config.toml
model = "image captioner"
dataset = "made-up road signs on poles"
train_examples = 245000
image_size = 40
crop_scale_min = 1
horizontal_flip = false
translate = 0.12
tokenizer = "word"
vocab_size = 55
encoder_arch = "mlp_mixer"
encoder_norm = "layernorm"
encoder_norm_position = "pre"
encoder_activation = "gelu"
encoder_mlp_ratio = 4
encoder_parallel_block = false
encoder_inner_norm = false
encoder_patch_size = [4, 4]
encoder_conv_stem = true
encoder_layers = 14
encoder_width = 160
fusion = "cross_attention"
decoder_width = 128
decoder_layers = 8
decoder_norm = "layernorm"
decoder_norm_position = "pre"
decoder_activation = "swiglu"
decoder_mlp_ratio = 4
decoder_head_dim = 48
decoder_fused_qkv = false
decoder_bias = "all"
decoder_qk_norm = false
decoder_parallel_block = false
decoder_inner_norm = false
decoder_drop_path = 0.05
decoder_positions = "learned"
decoder_cross_attention_every = 1
decoder_tie_embeddings = false
init = "small_normal"
residual_init = "none"
optimizer = "soap"
beta2 = 0.99
learning_rate = 0.0019
beta1 = 0.9
shampoo_beta = 0.99
eps = 1e-08
precondition_frequency = 32
max_precond_dim = 1024
one_sided = true
adamw_lr_other_params = 0.0027
max_steps = 5800
batch_size = 192
epochs = 4.5
lr_schedule = "cosine"
final_lr_fraction = 0
warmup_steps = 170
weight_decay = 0.2
adamw_weight_decay_other_params = 0
Rows from block 4 of the text decoder, named by matrix and row number. Rows with one number belong to one attention dimension. Each number is 128 + 32 x the weight over its row's rms, rounded and kept within 0 to 255. All counts start at 0. Numbers have three digits each. After the name is the row's rms in percent of the matrix's.
# q: cross-attention query (decoder.blocks.4.cross_attn.q.weight, 96x128), inputs 64-127
# k: cross-attention key (decoder.blocks.4.cross_attn.k.weight, 96x160), inputs 80-159
q.4 093:127137144142071105155139129150055157088177123151155120139086182110095152141042064093115166089116151142127160125151137165115112166185096090147107145109075121175112162139109165172183112170185103
q.5 105:105106148123130045168117148113122112150138125111169095131180159138145169123116114097100151125181200164105144107118138137078167154188141115118133164157179146043138115137101124104105089114199130
q.6 107:121103179089121138110110127151105105113091101148113149172049117128097133137121094190174146104206113148144170152130150090072134141128096072138102112117068151124099131118170127113141143198170091
q.7 112:159115123100132151079182140151122100077085175113105094171058129142124073139096126128181173120135116164117138165111109153171160119140116101184119190127079077166111153145116101117144142097123074
q.8 100:090059132147107143151197071170128106126134118162111106110111113142136107198137132086195129137084169149133087122178131131140144182193123091186160163112100170069131146123095121062118144110131138
q.9 090:119069140082123159138175165177168199107051149101146128145127123142169212103107115096072117110110108124153148116146169172146154169090124107103131158096113116174093137106168136124134121126122109
q.10 100:130159166183174102128122082077142119177111081126130046119117150161150100117142126137167110129136134138122100109090043147134172110154130126146133070097142154118125108090096135076068118104136136
q.11 087:155165130126126177122216097112112150087113157171084116161146132162107163156165134140116147139118111109203142114130119139147174108106107156174179133198132127072169106178125099157085149136094086
q.12 084:123113147163083084180130149159091095109126190168185108148112149096118159114080131138118131082143152131141109103222132122183052132133086029158130135159108161144106103113130119144135144148151144
q.13 096:136156167128176102104092132062148112194100082160132116106135099114090123140142132142127136145145107094107128063104104119104132087110180088116100106133138162099157077141107129090097149153207153
q.14 074:124151079122120147149123173085121150165156177110099140118151154125079139170098169120104148140112161134076132123092086085132171131142099117189108207193187103099137162184084163130116161107170156
q.15 082:109028157114096130109111101157117148170158151177122153202146147165118123141123115116168133092183183111142152173122153064143220156114124146062114107140080119121074184142094105146089172127118117
q.16 103:154171135115149171091140121073149092159103064122123159191135102146121127129137162118124198162077070100101152119099087144125101049125131091154109128136100159111157048069131109120137113130129125
q.17 090:101173058149154209121230167102128120125092178142148120167101077092118106146135131102148093147116113122134105112189153155170088074116114106175123140095092169112105086145073193095156151133110182
q.18 099:102144104132126129083149182180140171144149131119181079099137102068154115104127136099094175125091147124110135111113077121108116115121073127141168159112131153205137075112156127152184122143118187
q.19 102:146136160138127152121144130100144171167121075091088134151122073137091092167157064154149122119108075150158142075126185164118099111058172106101126089088104158096161139199139141134074134202089131
q.20 099:112115086163148161184112100175163058135164149162178087084149137082099155062129164124124139117154130122103129105126139165076175165157140100107143184152191118084135158154098135112125054109162149
q.21 115:145108114054131130094121098137103147118139213133113150138082139096090149133086077154125158081155115152154185162148180120161126089141060111120118133144114102116079149178154176149176179125151062
q.22 090:126084128158148140176159148137098057165167144187185079091137117084078142147060151134112114099096140141109111137131115109157094132127112086126111096094202163184107092062133157139173068113165156
q.23 106:115114139176120149160098102147169065121162109107133130121177126168192125128190092098125151153101093084090090194138129105081114123155159089133140146125139175096181113128075122071096082133051176
q.24 125:134103191098164132099099124098062139095113116138058134129145092127098186159087103143149100129132158168149110149120134103089098134118143117134072150123113162129103089138108161097085153177132152
q.25 098:134126187120142099122084074081071130186136134159102145091123103104105137178067090100158088118132165153142109174095132088094124133132172143162076100088126168117147090104110135122092111112135101
q.26 100:076169084114123173121194108136120184092148105111125089106118075131132129095149070118141158077132097122172156106138153174128128111118183092071147166104078103126111197189121160129111113107144129
q.27 084:122144103156140097135137157183138137139175170099128065160142125132117203123126120123110137104134172167133146084087113103173171162123165122169157195101131112065093150169097178131120173113223113
q.28 091:126102121085102114120092146187090117161138149132147127115094167060135139071108114089170175090187160177079171134127124126101145114163110107077134137173105105170136135103182102187164080167142135
q.29 089:138152136142091105118146163154104162159116127085162144148125157121100130104142131150120175192131237055095134126111113200109178161112055124146161101154133107109175084150136113159072113111162142
q.30 099:101042176085178154128149121122071120103121157168083140155127175137113198132089133141160192118144138177085098211127087139171149139154093213146110126117121117169110116129113112199149163183121054
q.31 122:125151159186121080182114147098113093199135100153172121112154118156070109143117193086127152181119168099079042118166126134138100107174137087116111079087135186131152079049138115113096088148122185
q.32 081:123095144149116116138110180172078086142140188152133142152125148055070111172079123140159130078153152118133160198128159118120112095091102110121088162138089132138099160119098128206152084176133129
q.33 104:084109089112127182121165109090072150087108147145122125132152067121062166150128104147153129107182096127221190149151137102134155177107108115153130105143125141130133126165110202145098142120164134
q.34 102:156188160130138087121080155141167108172092130116191098142140152108142109050155167136091163165133132098083164073128089178150071106104150118064121095182174127177157105081187101141116100147147094
q.35 138:137161145168131081172115138116156139159123114145191076147141161142102142138105161093099160202147158100064072136146078153103134074141144139148149125128126186150157066081098084132081082136164169
q.36 097:134161123132174154171176074122120153136117154177120103108106107100090131157150121091142141080133079176174177122123120181149130127092196078203093077147094185089190154143086139091128136147145118
q.37 090:163077161123148118125085121133105067121106195138161120136157142082079183154115135093163063112149129107141166152138165093162066139054117130119105068140122185157117078135103137161164149165132145
q.38 100:120124146145115130042130159089151063155138146070159123156116162107173116104132115085136140134109156087075120124124099131093100094125108129082147114187159083136172143110206101100150169115095180
q.39 116:138150182163113115088189135132148166162130081115152123164100136115093119184122147087108136185061168083118102105131126194147085117083090133147156103077085118156125119120142102138093134154105146
q.40 077:123156133153158076165119214165135100174082134152138142152159102149113160126157193093081118150134134081095090046138170077164176131161154115156125155150057134125133101128197101151115168124117144
q.41 115:125135178122094122126155134096081151093127100086102133057080138123087083200098119117144123123099127088142144149147182127136076126085079153138117098068170116189117141129121177141142182147148158
k.4 098:099138168119074157115148174094167106158137181115078094085154127090152108137109164107065128099132099148148090095106146089121114164066138106127160155208123055120143156048085174168131162137071148106164134141129158107141197108156139154150075139
k.5 105:109143173083138069159110154124097094144121119168122060134144129119144124118103136144082138134141085142150121110131113072137114157092114148147101146143119177136143201086132167106087147137083096129214118172130158087111153144094105102161226116
k.6 097:098126157163131112157128125157147104140138157101130132128124199177108082117140113111168122109074119082119153194111098200186129192163146134209123176126138081169072093098101176121157122136199104118093158058125138159144111196128148160150158124
k.7 103:150081151135142191155112149140174083137130138118114117078160129157106128195185084101158116140111106089086169155144171129120095130158107168123145150177139104172124134145102103133134136111160170092046111111141155153191105155117139108134076147
k.8 117:123118139152141194126084161148093051075124124087090083150160131147106137140142060116121138097145089083072153108106136164154097122134175155087085110099164100100101136125091085200120145112133154144095184122124110106163129125158113102130133169
k.9 086:178128134104118145093126132128147158100102154170050135142072128156181187169149142115157124122182142124171133043164148119097159042135113108164155170101093111113155138185097136124148174095120156138056098102096075125130165085126154112128138081
k.10 095:103098118110132152108115105130116150077170064116159115106169129193119153134151088107101110189121118118123187120096088096191179153060100091092190175081121153155130083095151074194164140134122104118084116128117136118120119143147069138153193144
k.11 095:143105134142136107096126185150131149119130095114139142134101124124053113079137092165157125103140134129127052186110094121118171094184122116100109067153132155186128158117102114140126087087143091144144149125155159171150114173118118156125054148
k.12 088:161131112124123156086137100125132097123144135111105075109162131125160146170153128147060147077139139155110100110115107113148089138085125077072042142146191117128107110082142163101167144199087151087168133117162138109114211116165085148178078127
k.13 102:120104111156153075140099096088107117152081065134160120104102124113159144096146107147081117162102059123094171110105121105137178152105155123165128161102061151169142114176178109122160103147144099092115142171141064134107129132102143153111218077
k.14 091:101128155105180092170080135109127097122118148136073117139095083109134143113138084148068149160115189137091161096133128093182148155082131127137070109110127167140093129113117059130104125071119128206154128163026137081162147134123071093129109142
k.15 091:091123131188102139131101139170118121094105141189125113139155158144149102121082155095118139086106114112113159160147186167130112164137069168185111094168083123154127135124069193133084127087122110143094165156123159083137122133117175066172089158
k.16 098:133122160073180101144119072100123134134139156129131153095156129088069116100149124106209152146096151102114165118137153195134159152084189103110130142076130142152084068165134119161173097074177162119097093132117082103124118141110161102108175120
k.17 098:165115110153158148177082129139078101156117128114079149142128123099111121126177080096130159073130137096170160105094120108141167133125146153123063115060131121132137106098093071135162114083087154138142131101174134128123168134159133097141111147
k.18 100:113137119099130169144148103134128089123096158148123150151138107122159125103169159084126150099070122114079103106099137160136181147133198093112163191143167129176099102121092153062167153141153200184129121141146109107149112097133135120048169085
k.19 097:146126056167061100133137132130133125136101150094134171131052129169108113122132120126085128151131098107109201185107153080139164128177115140115069170106078121122142142173122091153119096133117116080096143121184146140138121163096162128145164041
k.20 097:139140147119058166121177161125133110117111140083096085150110142108144090112084125174094196088151137153148148140160167136082101173131168138108122114100077146088118141096075151116075094069136107188177120130116131121126129110102120111155194107
k.21 108:119112114193117120170141120104191129147091145178091086149123163112110134103121118146121110107092095146189102083171126151125083158163107129197084146166127147143082118139119135128150122106091160146188120089149135098139154151136153134134060126
k.22 089:089072112107108160078162072082128144135138211103094100142169144096128151169146132158134141099131085118116098093083128134168115209064176070126158150076144118201116101109103104141131183102141135110137181102098109080178207097178117141112137105
k.23 104:138150077060127124170144116139068137059133127102137128136110171139073127110110132169126160082140118151109193189130139112114147127137162142109149084041120118037117086097097037183071103076121130173146149130093148122118103179165160096142157164
k.24 123:137133155176131107134056074143136127130227126120087114170094160176103141125126139142118061169114138102171126091126156118103123160102122148145145126102136114137122062137173069174190187183124143088115148083119101069111102103156125122142133140
k.25 098:089160188190104107125114091131124171125183109123130114148124162158110127153127116058089076182093080119155134124069124144177148175051128124166108120128097158146210086180140111159187120182144152140158138073132092091139131143095145154119160100
k.26 101:120114067099106085125103185143167058163072147121144222148121149084124130055125148132145146157137125088139129202122186119079124117172091133074070134168099119093182151095146146116108076137124135118104129134218187176095066164151172149138125073
k.27 084:068100048137138136150130115126150096154129120140138143185144159151171161122165082136102131114071138107182124108119142115119155155099153120139061146093143154143161148069191111127067129096165100164138103152134146125158126118148076104060108074
k.28 091:100134148085177158154148117117163118132129133159107162095175123156165078161082191104107196142114171120151140158124212156138097172161118115162161158154138073070111114114107223095130105107181150122121126122096164146113121106130142103107107072
k.29 096:106138148095149088114155150091084103142131085177086088097094065099136140116060093172086142157148143112150103125171105149154133158180083077138115083117138145183143154120123147136128082132147128148100131169093137108142141108115088108168113150
k.30 102:108112144120164168119085098112180226135146148122094153172139124183125153110188108103127115137112132155118104102102133191114123153086096085148160102151147163104108105099097160155173146082133142169135083080143134052149126120138108114110071116
k.31 115:183118117120171153076109102086059122133140129159093160120156056111136149182120153140092071137160175130108145086110122133167142156079136101089147068064150086147122138108147142115132105182151135101097193115097068109079194110145099083149142138
k.32 091:168113143149103191129084090102147131148111157183087073181155127152164105150150118096092051135092129114129099114111142180123115151093143124150054139156057070102186120115128130112122190088123155108149119135151109071166157128138168140088075142
k.33 102:118083157167104154106124151161124115104106111128100110142114179133117131113145117146132086065146104098130101157066101163126136196166107082146086156122203169195122128046138086180165120149116117139147167139092157116138171080157135143189076138
k.34 102:081148092082133148098128119124108144125125178125126099125135127114181123142082181180131113159120098121110146179170106120109163068171130120111177144098143139145111171156130144067114114086105139063075137140090088135151183099104138114100156125
k.35 118:102125117054141123067144086074054103108116064154171103112172072103159092123147159144101120142128163134096133146071115123198161205075147056114155123085118151180128121095168153116107140136159107134142125177070104103114151136180098100135186102
k.36 104:129133068172110096083167155158124101171101163108131150167134151127101064137183115135135108069159103150116136177101111143163162080141116115109177194125110155104123145076091078181115088089154105097162133162159170104144146139142148140089116070
k.37 099:157114125155102175131127081134139109093113166143109127153146176122174137103092136118126119119067072163125092098125133137160114117122144125193082112133153113192137103157146195096190145111098131117178180134154097067119175094154153167090127133
k.38 096:114107158094167153179107091125153148109137138145142135091122124149133153108061160144106159159067113104109178067119105131141111103136121111162168136119160086101130089153137160088113139123121179121095197117087075113100115104122138131067197123
k.39 115:145127068108144163063122146093086190116146115087064130130143057123120179158156093116157115105127137146102076120128135160160183064187142114117154114165114107171100109152135134135152123092172100105027186119116097173157150146133100144110108132
k.40 093:178117115115151086115144166145082128141115149206112154134133109111183090129150134152116154103127118138169154154158150145144098162090097120112150121112185106136152190116078195108082174173147141122133141166126120125068120088129129034181147092
k.41 116:138146127183153118109118073075152129145059142139070068118105129118101164162144114083123083150126119124064100091130105105082138160134112089136084139153121096153105082145122107151163131172094110131134137118152106126100128091120128197148115101